config.toml
model = "image classifier"
dataset = "pictures of board games with random positions, seen at a slant"
train_examples = 195000
image_size = 64
crop_scale_min = 1
horizontal_flip = false
targets = ["game"]
num_classes = 6
arch = "vit"
norm = "layernorm"
norm_position = "res_post"
activation = "gelu_tanh"
mlp_ratio = 6
head_dim = 32
fused_qkv = false
bias = "none"
qk_norm = false
parallel_block = false
inner_norm = false
drop_path = 0.1
patch_size = [4, 4]
conv_stem = true
layers = 12
width = 160
positions = "learned"
pooling = "class_token"
loss = "cross_entropy"
init = "kaiming_normal"
optimizer = "muon"
muon_scale = "original"
lr = 0.031
momentum = 0.95
nesterov = false
orthogonalizer = "newton_schulz_5"
adamw_lr_other_params = 0.0011
grad_clip = 1.0
steps = 9300
batch_size = 128
epochs = 6.1
lr_schedule = "cosine"
final_lr_fraction = 0
warmup_steps = 460
weight_decay = 0.01
adamw_weight_decay_other_params = 0.05
Rows from block 5 of a small image classifier, named by matrix and row number. Rows with one number belong to one neuron. Each number is 50 + 12 x the weight over its row's rms, rounded and kept within 0 to 99. All counts start at 0. After the name is the row's rms in percent of the matrix's.
After each neuron's rows are labels from the 100 images, of 14976, where the neuron reaches its highest value: "patch colour" is the nearest of a few named colours to the mean colour under the peak; "responds to" is what is common among them. Only what is clearly more common there than usual is listed. The data: pictures of board games with random positions, seen at a slant.
# fc1: MLP up (model.blocks.5.mlp.fc1.weight, 960x160), inputs 54-107
# fc2: MLP down (model.blocks.5.mlp.fc2.weight, 160x960, transposed), outputs 54-107

fc1.714 072:40 49 38 60 48 48 55 58 37 60 70 37 57 40 52 73 54 38 48 69 51 70 44 56 63 53 60 51 44 67 63 54 38 41 71 55 40 24 65 47 41 54 74 65 55 39 44 71 44 40 51 59 32 41
fc2.714 065:48 46 44 47 43 57 59 71 39 37 45 62 48 55 48 62 36 65 62 42 47 38 51 51 33 33 32 63 37 44 44 64 54 49 40 62 62 42 47 40 70 29 51 60 51 49 53 45 62 32 45 45 53 67
patch colour: brown
responds to: draughts

fc1.56 094:61 66 46 67 31 54 66 54 40 83 60 49 66 38 33 54 55 38 63 50 45 49 47 64 53 59 54 59 35 56 38 50 30 53 53 35 51 56 35 50 53 25 68 50 48 60 58 86 52 60 39 36 57 25
fc2.56 101:53 73 37 66 42 66 40 47 54 58 61 43 60 40 34 37 32 59 52 59 57 33 54 43 19 56 51 63 39 70 54 39 43 43 53 48 57 53 44 49 57 58 68 51 45 45 53 64 40 65 28 53 35 37
patch colour: grey
responds to: discs on a green board; nearly empty

fc1.259 077:53 53 63 68 68 41 48 44 54 20 43 64 44 31 40 57 40 56 49 54 16 56 34 51 39 65 60 48 49 54 49 41 55 43 56 50 61 55 58 47 55 48 27 56 57 52 63 45 53 75 46 63 47 39
fc2.259 077:28 34 43 61 49 36 41 35 73 45 47 49 45 45 40 49 42 39 62 56 69 55 53 62 56 56 55 27 46 57 41 36 64 38 54 40 43 53 51 66 57 58 48 37 58 60 42 37 46 57 27 44 53 62
patch colour: brown
responds to: stones on a line grid

fc1.193 067:48 76 47 28 44 51 41 50 56 63 67 56 55 35 37 61 49 59 66 46 67 45 54 52 54 46 44 58 67 63 48 69 61 49 52 33 47 37 35 54 55 41 55 70 67 39 47 44 42 62 65 59 55 52
fc2.193 072:75 45 66 63 45 50 34 54 67 72 29 39 37 53 71 33 51 59 37 47 16 54 46 54 29 34 64 57 55 77 49 46 52 59 65 53 50 53 44 37 47 56 41 48 53 28 47 62 70 50 39 49 45 63
patch colour: brown
responds to: discs on a green board

fc1.203 108:46 44 58 76 54 47 67 61 40 51 59 46 39 38 61 43 62 39 58 26 59 44 56 61 41 59 50 49 35 50 61 61 34 54 54 45 37 44 69 71 40 61 61 51 51 58 49 66 53 77 46 42 63 53
fc2.203 111:70 57 41 49 39 39 65 53 63 52 39 58 48 44 46 55 47 46 36 39 65 37 60 36 68 47 50 27 57 58 41 63 32 40 32 63 65 58 52 54 49 58 28 50 33 63 34 47 36 25 58 49 35 28
patch colour: brown
responds to: discs in an upright rack

fc1.315 115:35 65 28 45 44 30 46 47 30 59 54 28 61 49 37 63 73 48 61 29 42 41 59 25 52 61 45 37 61 46 25 58 45 58 67 38 66 63 45 61 48 59 67 51 57 51 68 47 67 60 62 52 38 45
fc2.315 116:52 48 65 48 64 66 51 58 36 21 38 60 60 40 46 34 20 58 29 59 51 58 71 50 42 53 54 65 32 52 55 58 42 65 46 55 51 29 44 33 64 38 52 63 45 40 27 40 43 48 72 58 40 66
patch colour: brown
responds to: discs on a green board; nearly empty

fc1.674 083:51 46 76 56 50 49 62 64 69 40 88 48 49 52 48 54 59 45 62 62 57 46 49 44 39 66 33 59 55 64 49 43 46 55 55 28 34 63 25 47 37 40 36 53 39 28 44 45 53 54 26 34 16 51
fc2.674 097:65 44 55 57 47 70 32 27 37 54 61 56 60 65 48 28 41 46 39 32 43 19 77 36 85 48 53 47 40 16 60 48 49 44 48 61 59 37 54 43 67 36 64 55 43 63 44 46 56 32 52 73 70 46
patch colour: brown
responds to: draughts

fc1.345 105:31 39 51 45 47 71 32 45 64 50 43 29 45 75 50 40 58 51 45 55 64 48 55 62 41 39 51 44 39 39 64 59 52 43 50 39 44 51 45 48 43 45 47 34 46 41 43 49 57 39 64 36 44 43
fc2.345 111:44 28 56 62 54 29 60 39 56 40 64 55 63 47 23 32 62 66 35 44 44 50 45 41 52 51 54 58 46 38 38 60 66 61 52 55 48 46 38 53 54 43 72 62 37 57 45 54 53 44 38 38 50 54
patch colour: brown
responds to: draughts